Weights of a small self-supervised image encoder: 7200 steps.
Rows from block 2 of a small self-supervised image encoder, named by matrix and row number. Rows with one number belong to one neuron. Each number is 128 + 32 x the weight over its row's rms, rounded and kept within 0 to 255. All counts start at 0. Numbers have three digits each.
After each neuron's rows are labels from the 100 images, of 14848, where the neuron reaches its highest value: "strongest on" is what is common among them. Only what is clearly more common there than usual is listed. The data: streak pictures of flow and ridge fields.
# fc1: MLP up (model.blocks.2.mlp.fc1.weight, 384x128), inputs 0-127
# fc2: MLP down (model.blocks.2.mlp.fc2.weight, 128x384, transposed), outputs 0-127

fc1.369:063147106165117142091082139155173150135148091165134166108102052060164090090151136124101100134155171157111054149097122147123172104167197152159155131154153119184115163095113115079144151102086107122089117139173143042185097171146115130106110135105111152166076139127084125149118136042179132129099167100163138131116142095147134158094113066124124182107113117098136115105100096121170111143143
fc2.369:172183074132200182110160168134163207181140136095110150095134082143104136139164097043147134103121095138185122118157128090150126176131101127111090169086127110183171084128132168078120159067150107145181153113103131121095130166140078112136129110155176133112159149094105141119094155104160147150106139158109120168154104127157099121168070164154056059162136106135131142120117089164091144130158
strongest on: whorl

fc1.233:160098056056156156110082140073120103127128141108092189110106129077143109195138174153150081128124101121126121154121163137121109130103075055170141116045148110125122107108161142106176208106157159122085122093152150144117112081109152131085126126148130163175102124158134158128193077123173135122211115118130088141127148160132115144116111143131095167096210138116187120178108143121101145099111
fc2.233:089118113106097110166138096113093140136087122075092094151099096118056163169127161078126184103088121121113105143106116107109169141118141055163123118137108090144139105041090145038131181140155115152119092137108131147167048107125131136085119110160144165141146165188151122143132102145153112143173068101179180112154119132135095152071171096138093185124177130116134121151179136078138092080124
strongest on: parallel; fine streaks

fc1.179:083139119183073125100164177107154152190168080094116148093129113192116121119076046067165103111154170103089153150092136160091096104113152180138184147083130152113145179122108148125146133101115105113100039127096154151099113127142137154147124083162104127096106108094167195165072169183161086108122160174138103134117118080118130150156123096147130107096141097101147093137143082165124104114173
fc2.179:098136171134185118178143125130156122103139172098107081144117135093148094128137056162161134114126161086115112141191152124199194093124080103169083072191176097126143091126139096155107140099172171113115104167125084090126140116133126159049139201102168157114151152144116129129052103115132153077108154128138193146150161175083105073102107133162113157127143115099140140136078150123087132132092
strongest on: source; loop

fc1.31:092170133129068145097094080183130104104146120182135108113166080119151114119107112117092119131135150119058073154130157092122104102166099124148072137155128070118066159151158130147176122085078086124121122148099089079166092162101054152138115079130132150107097168129175069160108119137130134149085197104140161057143132166164092166132150138086113109187133119064134056135158130109145123146120
fc2.31:185157151148138145098133149111138148125166084104150125104092077142066102112168138134119140087139092153152093126119162134054135105108160160078141150143116142207188130158114113094121108114147114071177146114125128140096118142071112155143141173128159156148127137167135108169145130081148105112128156157061096189127085115117139174138040173125168035144100117112058147094107091160094155086164
strongest on: loop

fc1.251:103059145174133146116154060091157119130087149128100148053171103133172141110122140097175135103100090153174160121177163115129152120116184113057204114133190088130118140168160125129152122149113119137146163139111065080106103124162179127179129187097145145154109129166123155097196117127093085138133136124125122100120167108133115188082163137111093070126125198122147105210097128128119141109101
fc2.251:105173138100147170223150187145148130126111083076136181108125125121154164141100091144178126105140161177139104107115083130151193139132173194148159074134098102100083135153163111131120163109213127192078136169145146130087157068177148071161087075160163159111127093150081139143117153112117157106121119123132139151123097099147133138098173149114113106114075064165171100141144141118141113148097
strongest on: waves

fc1.187:110140135194068045137111128099083081154146124128181106078129129166120161115108084096093136118142095168105117080068151137126134108110125122143140120082096088161146161082167083116110127192113122089101179085124101136134157156141187136108139131128132186164085100165052090110137052111172121151156136144126115114146165114096105087103160125176107106127097209084110099125162166122161151162094
fc2.187:153071109110139166120143144101144136142169101093076232142153152118100070124092142180126117132136143066171131122138155112106118197109145124182188110188144176109194086143086104129129149117154104143091156162227145142133115109100141132133105123124136088130101140090102178159093128128118145093088089138084127138109139199189209160098155142160114144158157094124122138129096095094106126124127
strongest on: loop

fc1.370:155089143126136101114104099175131147085096151173149132108163127087128128080199161116133109166186108149160099127124121165156081118164159166128125186165153174189148124117163181102114096096079136100144121118149134120065095139158142146137156198085093100122091160099122107060113128087069104157147141072103083118128185086108079093136126103119127159183166170160141105099101095082098157176088
fc2.370:123105099119103101176148095092138088178139076124138139192110143139145169157157125148169181128100157125088158140149148080095158098096109123087140111108150142128114115164137079157144160143134120141189174132145133108171148126131085111118090126159143143117142088152092129229106132146191120092139114150105186146120095133200201185096088143184161130120110136062187088190174129141086153141166
strongest on: parallel

fc1.119:170167137073089140029115159130167112085109126172134130165141134081124137068118161108131121159104154186106105126134151168173110123089136103138169127034105123084101094116114138083174104068110146210138149144117163112110127099116128103141126142120124097117105150096127170110114144072127089078117119126191146113173139178152108160149105154163064135123107099126177114169180082168191121133114
fc2.119:114137170127119115159073121185140180204112129101167052048090153125167084165150108137103094098124053143141109067118113085140099135154177151140190159156160118130094119122183093117147118199155150172086155167111129098141114123134108128074182139138155137114105120152098149126072112166105119141157131090090203108061135110112097128195152153109130132152163157140117164117120140095116113119149
strongest on: waves

fc1.373:164129085108097205118108101081127118181131100082100161130141139080189143157132107117131098165129054106100109150200128116123142157159124102181080101154126158122135115085091155127172116091142054135109103103200134116157075108090130134097177136185118114144146074131158120152132083130169114135182163104099092139117105178171143083129147154090163144097085097114186104083145125142108110087074
fc2.373:123161174129127160108084129093129134163136171092146159095173078133082152124104069111143106100115131120153196117122105106049159073145092078128136087034071089111117106145047141126115113135080151140101178132135154131197078070142131130073129094139142128161147149103122170087142119150186163177092142086126096128110133178098100095146075113182117114151108120098122084143133102149119136153137
strongest on: source; high contrast

fc1.302:151079168139107113143088110106168106146139143105159147104093106083106164155156101133130093108169111099126134145096139207116092081147164144148086105151131119138102126179114116129104064069182151144148097103121080116190161126153071158136154120130193008166150156097129109118120066192157152109077132143116081102115156096155078183107124148135129158175108133100137089091110112110083119143099
fc2.302:138177126112157122153159129133142212128197114165169122141110126165124183159114165128147118097142127120077086124096143113138110095176118191137144138129130117192125101112178120121138092137154096147100154165135144170113190117124162132148138046142152206129138187132139083137107144132186173129156115130110108090110098134141105187172158079077156115132200074150102168138060150081178137103103
strongest on: turbulent

fc1.280:131142099142135104166130134097101126170142062109124109149096059135153145083173135058131109143077127160136141099138125186099068095152068208155133142134145104079146106108075121132139130106168121129130187077146097088137116152080166147137163150086133169151128096171101160032122149087147158097108117146129063140162111135103128113162164098114107132139120177161120104070184149068119154095161
fc2.280:138101100097108108150102090101173146140175101168153180105140188163056140128095122184050102085187132066107152096123139101144141086095120175122102166140137151125209153155163097147127116172115164048136152081104194138146162143162117152105116134109111145095097140140119121145137107171120122125172105101047123097120159082126106189104087104114124126131110089128115133180103079108174154118104
strongest on: high contrast; loop; delta

fc1.61:160163078120053166072122130121170095096116148123182082155115111108061159179144119106088071178179111096127141155127113129124100104096165100108111178154132193188124158093139133151097157109123163104121136206118133154093146138110066138083118146089082108138139192146101161096166121142130110127095119125113146097137137111110098215157105135173126131108161125071129168157134088168174123068143
fc2.61:088105057141140137143121083129100159101169040111129122143129129151126104163113135120170101120189097128102158170125127120064104143146110130141158161132147082076158080086126192130076118086105117160044110146097085112140164139143175107170134129136047132129154126111171074125101143136138153137175131118105117147148107120158082155106112146155116092135101132121125053156217128127141168147042
strongest on: fine streaks; whorl

fc1.122:168083164177082144125150079148132127149068209145128112165096147127163151135058128162169148143138117148179165153150143131130139110174102120127089137182140116171130090131110132090164116048139091149187123123125132127126118076115117135203116130097146121126125099112146110176153208134109143071129105093218136113154188113145147119136126098064144089105146138124163148178078151097093067140127
fc2.122:111098143139125148130148161124164139155139069181151158137138133173062101068124181138105111111175139097193057103127122148157178103099084148130141047146141081086170156123142099109080160182118178110093170114084112117093167116145095102123127128114129094144161150095128152125097138213139153147123121111036114121111073140163127192115103115166103088121127139156144109093167153115188101109107
strongest on: high contrast; delta; loop

fc1.383:124119053098061102103131106139111143150106131125150189112103119128121111082105126171157159131150075148113143164114139125122135107111148137138090115153091187094135220121168102140105134122098129154180122093126123090141125077163179130159137145131190170181188184146122140190123113125160139126139121174091095186090207094172053104141112086111100126139146105147158141156138108107097217112119
fc2.383:099169139141155179119085133140123174163142170101127088124124098119118115106167146134070117150109138132161130135183089050177168077125134107111167137095221179147139129174120078104108126174127173111103124115117199106149143110167115137116196122174095119085079100138129090137116044136097160139176146079122107134107120137134143104127160159152084036113077178123113132130105105089119149099153
strongest on: waves

fc1.66:097148160154101110112178098143127148126092141130125172172108191126129114051124139096116121167126099141094137071137151127094123096171111101149137141148113130113106164135074133185146135102117083108182132181133139166161104124086145124073163134197155099120092116166162134100104113067117109154097201144179103131190108117119224114171187116087137164110098122067146101084153141118174108095179
fc2.66:149140163062150154119069161104162118119140104147173099134105139167155139185118103118114154122114184104098139117141100150111079125116138139130091130124140136099165177149129140159158095088109161157148126088137158130112044124101112114170129127108077166149116139148078099108165123171192160199102118146087130134081107205086075051079087098138117128069208117159142138168087078153123128159146
strongest on: loop; delta

fc1.97:130116131153082064114141132166135133132090115072129091051128161091154137105102115185165152106182133133126115117070145106083149140225140118106108076131116078104108076092142163138177091119094180110128159127089104130097116135105165100091164121079105108172074169161093136153084193101133131099097181090145145201151134131137161171111182151122120130130108130093094124163109139062146151109112
fc2.97:121112144076102120111161125075144147050140152145149117094162134154102059155125075125162145116065104153138153146100145169113123115094021107119145100144111190176084166197133109145122190152155075134112101124061142079138140081140143126100129114122128171076184137165093114131168134123106157088126132112137145124101069081108113171107119095131084114191144117122155176126101163167130085142104
strongest on: fine streaks; parallel

fc1.337:104164097169165107136086120167084086068190113123165091154100091128235121152121099099113160156088113116140165071197119090094154129135081131128181077127184118139165155124144147139098104123082108156095137052074157076104105103078087134073143126170140141139121103157108115184126170098169087145120125127127132161092168135106126120136091133125140149137082210130111133153132128116151123108101
fc2.337:150175190199124125117135108121157111138149176193143123159164132166159118123115090139116112147135125191129137176150150137126104149138108231062149168138160167145118149117153223137137177106157107121166189148124123229158174157143178164119143092116150121093156127152179099120167151126121137118087114127165153126142108153193137070138133118096111162108146145163109139159189109164112143122118
strongest on: fine streaks; parallel; delta

fc1.220:143161189087141174159150083123099184127051152143136087103091128121156100153176099139159152155121113157143119121160162114079122154159101107131160144140106169157158109141126131121112148144091077119117130076189118115155114111091105147140116141152101088136195147137118188168140051126207081130101210146122110146074111197101135094105135131056110083138100138063139143111140078100113129093102
fc2.220:165152114148158156130099138099156193174140166080113140079141084177123120075144097144153107135084114086106172074139117072090099097149112073130127108130068109123075119115175145135095091119100145112109137150119132152082111111131164126148116099141204147111126080108089190121138117112187149159086093095127110138099208149071096141140072103093094106217091108164132116153109181148113157155118
strongest on: source

fc1.38:139115138181078106100131132114086120117086141132141144133081116178103146100056143117138161108223118159192145127144097102166111166139117108175120192174169039095089121086121107145148107179178146133128111104146123122145099167146108080129127114097145119076086110112148114097157114118072133128130167097084124102135215120118114105115138106164169159104093168073120128191170095130114120198137
fc2.38:181085065116128211105048147148119176164075135148172083152119081098105127069149173100090190116115154137171133113128112089119185133080171196165129093168108145108083131149160133154162139120128121154123109119132142105098077158083099065161179119134116150137129072117102120111088128142124122094104097158166113132140154159138126150100140139117173093150216084097165079134116127148129147143149
strongest on: waves

fc1.206:107133115105124078123110111098063149077117164163110154082145162155143136138134097052137185131078117095071143089117151180122116134184086152123156140102185116124145139173072122109108106130145164118083076086114106159150191133189104149140084158086118133141129120128095183104113109118105131056117143098157118114122089141132079135072182165165046154090167158151185127121175116139159108121095
fc2.206:194200163107106117182085101123110066109109112114132117114132179092162136155127072111135118098063124109083111162127180130074124136149153082144149115121160121084096194135141190182101138185100161094181125071110147101100132123169153145079137164106067155167126170134123152165085087153127142119084122127100133062133113109105129129111125121135114087162170069116148133099109122167087071085103
strongest on: high contrast; fine streaks; parallel; loop

fc1.58:081148122200134188157078100118088144114122070153126152117118122096169158187124111156097106107097145131137118160090129159173156098133134155130053102128105055100107135076117069146110175096107135127096086104105132090166091179128097140112156118144150163157097083113097094085157123084157127178135189093151120096100152122085159152084101086091160125154112184079158108115110209169155110114123
fc2.58:168115088111090155118157114051150171201136124164072194099153090172105131099123100107169142126111102131168135108158123130131150081144103179096113141101089095161168136147104174127127137105154142123180139091170178094136178117125090144149152163177164170124154134074092149134153140059140189150096094170154157153136106131137110135145075196154117083159148024141134124100138132141097095135124
strongest on: whorl

fc1.230:115135081138146152158140153116113112138096067124108168201162147176149142103106116125066153156219138139109124116161167091123129158151108101150126069143110109168138171073109122144066159199075118137096120115104150116125130166101119099164127111137044098108096159145208184091154126102113148149187107199164131104191116145131198142147107140135105097104151152127164117124125151161123158138083
fc2.230:157219115146133131160130125061146141140142140129127134163123118114103143116139161108111048121147169117134101171093111081130156105144063117146121214144119111162133107138142107120187090079123122097111141165146139116160133112167115159102140124157217111095177173100075103186096120127156139141128141065109112197081087101151122098113194151157180120121086130108116134071124127062171139137076
strongest on: parallel

fc1.3:142090111142161091111136111110169133150154143106132150081117112078142167174129159129081125082143112116128133089163153178122127076159188102149097133128133123086149077151056072162187072098123120132110119118135078139185130084146106214131141100091153068179147154186134127063120062157128178046091140113142113158149187119150099160158142129129141135152164133101129193133121137148117139162106
fc2.3:154192079140141131136140167112159187087155135136149147130148140114130146123122105130132091128089122113142067106129126088091167050158111147162136135113135084168141099175094112117107015106162123177116170194104138178161143139149121139152194069096162160132099164096163172102123109128102182105140117180104086150137159129176103158158149143116155103141209067142147163112122109121116102101079
strongest on: turbulent; high contrast

fc1.371:147182106128122141192069136131110104119099126088123178164146093133102101116173109116105135121149098109148105171132151115148068127171122141159142124112185125124071164112153093128122084167141197117105178136126184159097096100171115172159135133154066115156113159129195108091111060137111093128139195133168143135174150116104086147100108180126164163159162190149087089162071156149099158197138
fc2.371:070070198140121120101188156094149110118150120136097191159079130152145135144148176100134094091101142111135111111132118135065120085048102122092119106095192115152101095162207129129125098101111085136162119115146103088128186100126132036145150086088149107086112118178084143168104151164160125144157067092109122146058131101124169100122100089120118119124064139152145093096128099119159134140129
strongest on: high contrast; turbulent

fc1.67:128151113112105099154150125124099096166105149173140150164102087094171105151118160161103113178122098165135164128125107120135115159121130129138150161120187144103097121123132114143168104076138106109117153127161119090045119141147157128099111114078161111142054105162141080119080162162142083153053175071104141130100093145142207164112144136177130085197131216118133152177029097114108140146139
fc2.67:163100126198117152069053176103119181098159127126112121099113123175158142149057095111100124096133175151108158118114155134138170109145106145162146140166093116143144147167125152085047075143191113169120151124144076146123102126124110108151178143089142096116177108053151158095131163132108133141145122134138148156183120067057143174129105151122124113170148100115112097108106081131036128084102
strongest on: turbulent

fc1.208:107103139163156070158148062145109115131124078098122129131059094123086109113147101133135156127099108087170139180129118124096101126168135189110102155142181148098188124152121127146061085175148103119092139096144098108171096097096137123109146191122064188131116132084147154095181144152130196084122069147146107162151125109098034093110202093115122118142127153159129114177152114112090148133165
fc2.208:119107129112126181140136084125136122090161084180133131060172120116083139175146141157124128058126140148164140135145102155143116150105155156134138163137146048157121130125153180084140164146120125088109145178082093133153127146141099140078102146187121133112089114099106108140141085133131141203131137087053145139168118108096091176143083082051102166061104133076143117079150127125028147105119
strongest on: delta; loop

fc1.125:127117194119062122132075099093089135107097124186115080142106190120120166126159100100094095159118113107120068189086185120144074076116163130216117141107086100113136129089079186173133132130136116133155124126123080153158131076100096138085127157106168151071095116102174125142179106114156104167132132126127145095140082159175153071140179134105145116126117162190120116119100131139159162064117
fc2.125:148104152070098094178089175046209111111085137095209087180071128115065107117145083213153148177144147159141115163175170112189100101141117146079097117156102141097136149123132137116104155154163085088153112139112106096141116157127125138149099121127152152125163153125147132065110104140135077114126176079133084115067128150129149099128121100106091097124130131128128087100117055116090122109114
strongest on: parallel

fc1.189:168096073143123169144112105098163117143156079157120129124065100087135161121130132114160096117203098133094107119147123149150101166081118127133162151112083160204119165146121117140135119093158155136140062122099059082111160131088147162118099105168153088131108165093148189089151157135190069083153156106123145166151136196128131104087145065144144113144152170137088188164150121096212137144122
fc2.189:153203132157149116124120172143116085158173144145188158116107094164159210090102075168130117155102129154124119162156105090086167155152143200113107081120167087146109117094120187113142179150055146102107126109135146155106133116162148133130077136137098127169069182121159140123149146149134109054127162100098131140113119100195144177165103139057172134111121119078104128149154128177080144119170
strongest on: high contrast

fc1.219:117098089139127100082109114132141128098134174199127093094060106187125123075079175161101120110143126108132106106125065075208142131155089181156186104207071163119136162107097147121133144111061155120191047124121081086097163086140112106124105107118118115106103146117088141148161149104164195099123156149139090119090148120077089121112129117108097147140165126118116156098109151134180117117130
fc2.219:117101116140143120146098169193106149114090138075174119135161091162123140156144099149172136122160075142124148183115113131174086134151110064161148058071138099088122140129130130150110129093196166123103087165174151151141095171092185159142147119162107077165128140121139157090122110122175063188139160081173149125128108097212111153111105113119174112120134131097132137169161093092046146099084
strongest on: source

fc1.366:139080150071119074141141102136148060135111106124145156122152191149157082139114052116131130126111162152093120100112186128096136188166153134089085089138151088057108148091072156071137066111118119117067122135096130109130137137133192143101072143123065132096181118158113186130103133147167140124151126122141104116145128081131096044183152112149092168133113171134090123121170116127183095112101
fc2.366:148221090087181160133138121136101112099116051145142147117135147080094105093102100148121087050166116133199188040129077127141099084088114152126142134137137083153182152087122123176141119175112150085084132160165129137090133092165165192096125126102137154140115117099174145149144158162121178128156106095146130133131112075138142171072152145122123134111074120106157168157085110144121153145099
strongest on: parallel

fc1.62:183101125144137136117119125193194046107104134144101071148110137077110062070093141142091108171156132072124087127136116129140171185131146142165161103107135120121142119131119131120101168126153204095144156107178151103117087168088088192127174168110128104107187073140167132129129097143117052138187164192129132138077105097130128141109139129118142097142125169155177111073113067120128144134141
fc2.62:099186085185142021136143111132128154172129136139157141122116096178169128120108117117114122149095188153125181078117091125094106167132161154096158123121155047138104103201140164176104150084078090102133101124064160155152174160078193098082137095127089131101128176130131132108126177093189124159143131109167141091145138153116131143146103158159145112094158080094141099136166121178116117150144
strongest on: fine streaks; high contrast; parallel

fc1.14:161081120109197111110055138049147083140049158125050103108103130127188152103057159096157117166140106129153145136137158121115118109122099094048091067175127120175152041081150134103125126130163148152133196150086140179120135128142117100143128148127144103134088171104106106153121091103113128192151141129140149149133117118111099167152182116139114097079102125067144116135134136131099119097148
fc2.14:091119100092116151064172164130112137156221103138119186120137172131110119090159093142070104081110154132151130125079125117151155143089198182141149113068098104116141159114108125196157175144125078127164199134131084176131137089124142086130106110121152125140132138157122092075089177125108157092125155086145156088107059132121135088130157117139130202110190078094108139095107160091149152105132
strongest on: high contrast; delta

fc1.56:095082143085090088122120139117104125087117122098095170124177121169090112073142097163151152132121190090104104106137151172120098096177075152087150083157155196120080102158128142118134155105108169111159038101100135094088169156127137186110109083127072171140179071121153185151164169158104115091150085110179094097152133164167096143133141173090131154111108155122107152121106129087121106104076
fc2.56:091170105098161150142096157086142111167135066117087130154113174078116126196146126094138066137074133173150140147152088154103121091098127136162090168064124175132095132130141128137091075109160195152158111157132131142155149103112180088074151099099067124148084146129119112136126063163136112164113112168146157072104138128174128122111091111130124137105165108161180127127059070100039095117110
strongest on: loop

fc1.323:132111112170120112146088117103164146175100085132142138128115104129104163124101154111147142111116103118131123170121144154111114126096169206142130160121091085109210132094100087138181155149222151104153110049146054122061134066128066110166164152081123103108203142150143105076150138075145070122125073149161118122131128132192144124119096106132100154147135138095148122112195137098083130138157
fc2.323:070119126109114148182101155144161163121119105189101121090121137096088154159144141181118116097142083133092090117099126125122106113090144098122159081144110126133150117149115119145087085114120143088141114084088062187113169195128190122097126079153130132094109149145111238153101149175094051115174073120072130147109099112140129092136109100115117115064095142198097068136132135098100166105148
strongest on: delta

fc1.95:106091139069099110086112079165158127131124100107122123117073177203101163108134139125073093179133101120085096129133125145142097138142128114141165156189087138038144147068105168106130120132079130084101093182141147086118171149125125162110177111171139162123160111201090116193142118112147153098140108134214169117177175136139126124174165110082124183149111176106077143106140111125116141132130
fc2.95:168154121127111143131092177153130137111080108146164139124138086121118079155147103174114119104135122166152108106147077090153143076113104104125100098130145111075119148168189105147142058190150151146088162188119072094123110105127132162170156113115146129103103168130119131116085124164032076108111179083162096124129100090188187165118140169159186104082106171113131171149116140113095166158053
strongest on: high contrast; source; parallel

fc1.190:167139129140077085137125155116079132144148150158188195049113163101127150136115122189128084139160144203111145137134096136139076146129153058153145104150075146100114129125147099100144131121150142156102086135094095131070124100142096126107189149109057135110107163122147132154168119151108122140094147132138078144139179104109140105151157108057130164105135076134115227107142148122206080073143
fc2.190:121140116087135180102115123104092148121113122096129108162128079137181081142127166147118114120178064129207090068119121150152072121150126117117153162091092110111113091149165198084153166097095211186103199159118130088086136173148173097150064102185112082144110162109109124083121154119072103138126134103131165102102080096196073148147130119107104122144156135100139132125165136118099124086125
strongest on: fine streaks; source

fc1.291:126121139122116179158091102161108124111127136087110187143105127138185085129100169166134134117102040147145146130177117093116106119182135078193155115184125152118167072148117128111103224120132124184108152103141148106137132117118094128213133165166108092153102138142153069118131119154115171156076078173102110093072140135148107163090117119133141147212095164097118119140094162069137168143144
fc2.291:059130142117119172124121145086125118136108175114159105095096128103135134161164148124145151088137155171106108101122118073114113077147139146152011095145120102074118146155138135141156149213126141127094131149130122111162165084146115102105103098111031099180080138091187105111138096129152119173136128148172110149097121143095072187117098130127146141108158110173097178088056162121080109131181
strongest on: turbulent

fc1.231:102165144110134135139183193093137089168103131166124100094130126144108160142103077106119086114133172101065114154113083127112111079168079116123139115175078107172157153093120115110170146134088078035116101095136144129151119158072090078051079180129142166132090149117134161180142144148117092106135105172111116077111167091085088170146144118114188128112136096128202147100157103154136129145090
fc2.231:083117129095137180182156093154113092113138122162106130198115045123165164114127076135152087111147115149127091083135085119118114120113077137155136158148178119111157100162121134130118101195184096094157179103107140136129098127156078134101133116171139084111124092185095102110105126101144097106105138104118163184168118174125129087075154207061053167132144131106111097133077141142107200132097
strongest on: fine streaks; spiral

fc1.28:113111127108050124159191136167101107123095105115166140153145087142190120118125111148166127112093087163129157135132172128151146044182152131165114088110119116069118151130150131099168127132107144162082122103090099092140139146052160095143131127103084123166120121095109109114124212166108133113131157115178150127161198143088166093138136087108134119153176188192183136156117130070188102091084
fc2.28:104121175131084082157133089131123159117184090118171176151138124102143080114112069158149166074094077124163162107121095145099161119119102053117129130138124142179165104135119148192145114093171091145109150124130136114095113086169120109101134123095107189072129154118074092122140138143093181164133177098143184149099077128134097176138166104144069084070194108129165179147126134092141079073124
strongest on: parallel

fc1.341:104129111149077097144132140109104118169133202100105093093114133134095141100105156094140114134168098162114218134134171103144058182111102053141104173136198102109099120085149155076064133135110125190132119076165167137080112167095134100107136162094102124101147098157108126159148076122101162160106081088102130158108179132149203090139115114097100120141139119167165162091131142144136107143196
fc2.341:197145165058166132171161133161172134069110105144117135115094091106167118138144119127091175145097131118107053088122095157093104106146161169141182167127131131135146116152131103151166156131192129170105176148131152104159115147104104130087146103142157138174083137079138063103081213151076127138122116129096146120198120148190065098143126117143117114099162105127093113166088168094139199140150
strongest on: loop; delta

fc1.273:152104123153101159140210104155113147103047174144164085074099130126163115135106126103086189142136157112201096131144132092148115129130119099130114168136123121130162209122084125128037160056150095071140147142162132110193139118101152134094149155122091083173168142115156049138110105184155138121147121139124113080128102122159145144125142110114182166085185090131105158117154108079121106113123
fc2.273:117161168132128177101168116085130192189157097107112190128117138119108125099099133088114055157146067122058149070137127175130157080123122171084117121103143141152121096113166146163127142140121114132085091119144077098141132063144085155121120137189113177121129127091051186122142150135157142116117154161158121105182167109096174053115125089154075074148124123172136138114179094135079151147121
strongest on: source; loop

fc1.228:158112147139131098105170155099112060107141114085200164098160115127148116082092071113136110114067107153120160136174159131114128209092070153149152118129153151200111141122111110120143139152113141089134145152133152119150113110153124070064121108233137134169167163104090129095134114129056111202138146144091088157170120087103171166143163164146114140162075117123185128095129103115167144118100
fc2.228:168144114109154158165104108111171133163093152125164118134139122129076110122159124168053104199150077113055124099098180133144104140108094090128136157145104189101177137146144133104156146182143089145082122123112122170127172047112134141193117156085143138110097137121088173063107093080164166107197138130100137139060109123144186102181118110126131092152116143144113087138092070109098151126173
strongest on: parallel; fine streaks

fc1.146:122127069144143188136129107092145185122160175143160186172133087132199087145087150154134127113106091075144155137143163077116144112074155105125128201101175129056122150123143115139096192093162152183120132120132148144146114124160079173164079087142122107157077122142139168151105137169142072065082135112154086117159136119120095136110149117192131103081130167105103163112175160167177138091133
fc2.146:094105134103117098097144110147153090124045107135164147094079221172130177193193085128146137094136116153075195131150159139195102103169170095135113090147074130147104150083097136091155149109109145122175161118108121099142126097138126099119187158125115162146143102091156126216158101147143104137146099072119194105168128118146140124097122072151108156118176085147144127134140138145147092139173
strongest on: turbulent

fc1.75:161091079123124149105130111213201124068113147123087107095098133118087087148091130159157118120136155126127113132130116138079088072123163127130181194118116074095154124092141160098147158155164112155148182169111146101088114169141145158117134091205099078145120113095112197184147100092123108086156079133088107179122120187132124155124083082123142109148171107098100131144090145185131111186156
fc2.75:106173208123108088145158136107063124095159112101124139123118116196126137152109109144103152101103106099189146129093161125160065182143130104180093110105131164149179161122054080151124192085076120076098053140185146126153134091135146110102101186068151136160140120147136092120138193141129097163132149126100146117156136094167160117120199123134172152114135168129168109116147134074111158102147
strongest on: fine streaks

fc1.282:132123099142058144186133145145094186153162156124131099101153157156120060135130101100135097168072118125161096140182095179088112155158126116077185188117114104095117111106165149154103081147099214100118072062092193150105103124120083117117130172176116091149134102168143084150080161124118124119161127124105096107125183130146148187166164112162133160133100135098065153151135155141112177109127
fc2.282:157103163145158122105118105126080081153141127113046122137160102104116123102127095109128142136207154110065144158172131114105124035066163116154143120155194106193132158198160126136156101124127163143178103112154116121194116100142130145079138164122137142159160157128144127126144153114178107176147094178099114149133104185156163123105118129190168120102108061100110076154086151127145202133113
strongest on: source

fc1.117:120103137184149113110103175156090076111105073085070108103130133178164120136191136075162142140109099110086132110133093170140129140161149173183121115137163140124120106066166107133115182098120197115095117171077142104080133136126088081170149121144072090081160118134214110123133102120156123110116183163092148119107117143104114117108109102167088041080131153132077159083140138141106110092088
fc2.117:161091156143151156182131117097114106167138147117133115158136087111144151168141178128137146109078125162112098079109131152128115154126101093159151083109133114144088095076131083179083063143110156107125096141116059171104119170111144108172098098136092107112126092195130098165130112072180203122139161112102159180037145100153156148162097171102111102069086116110124176123092139089161189174120
strongest on: whorl; delta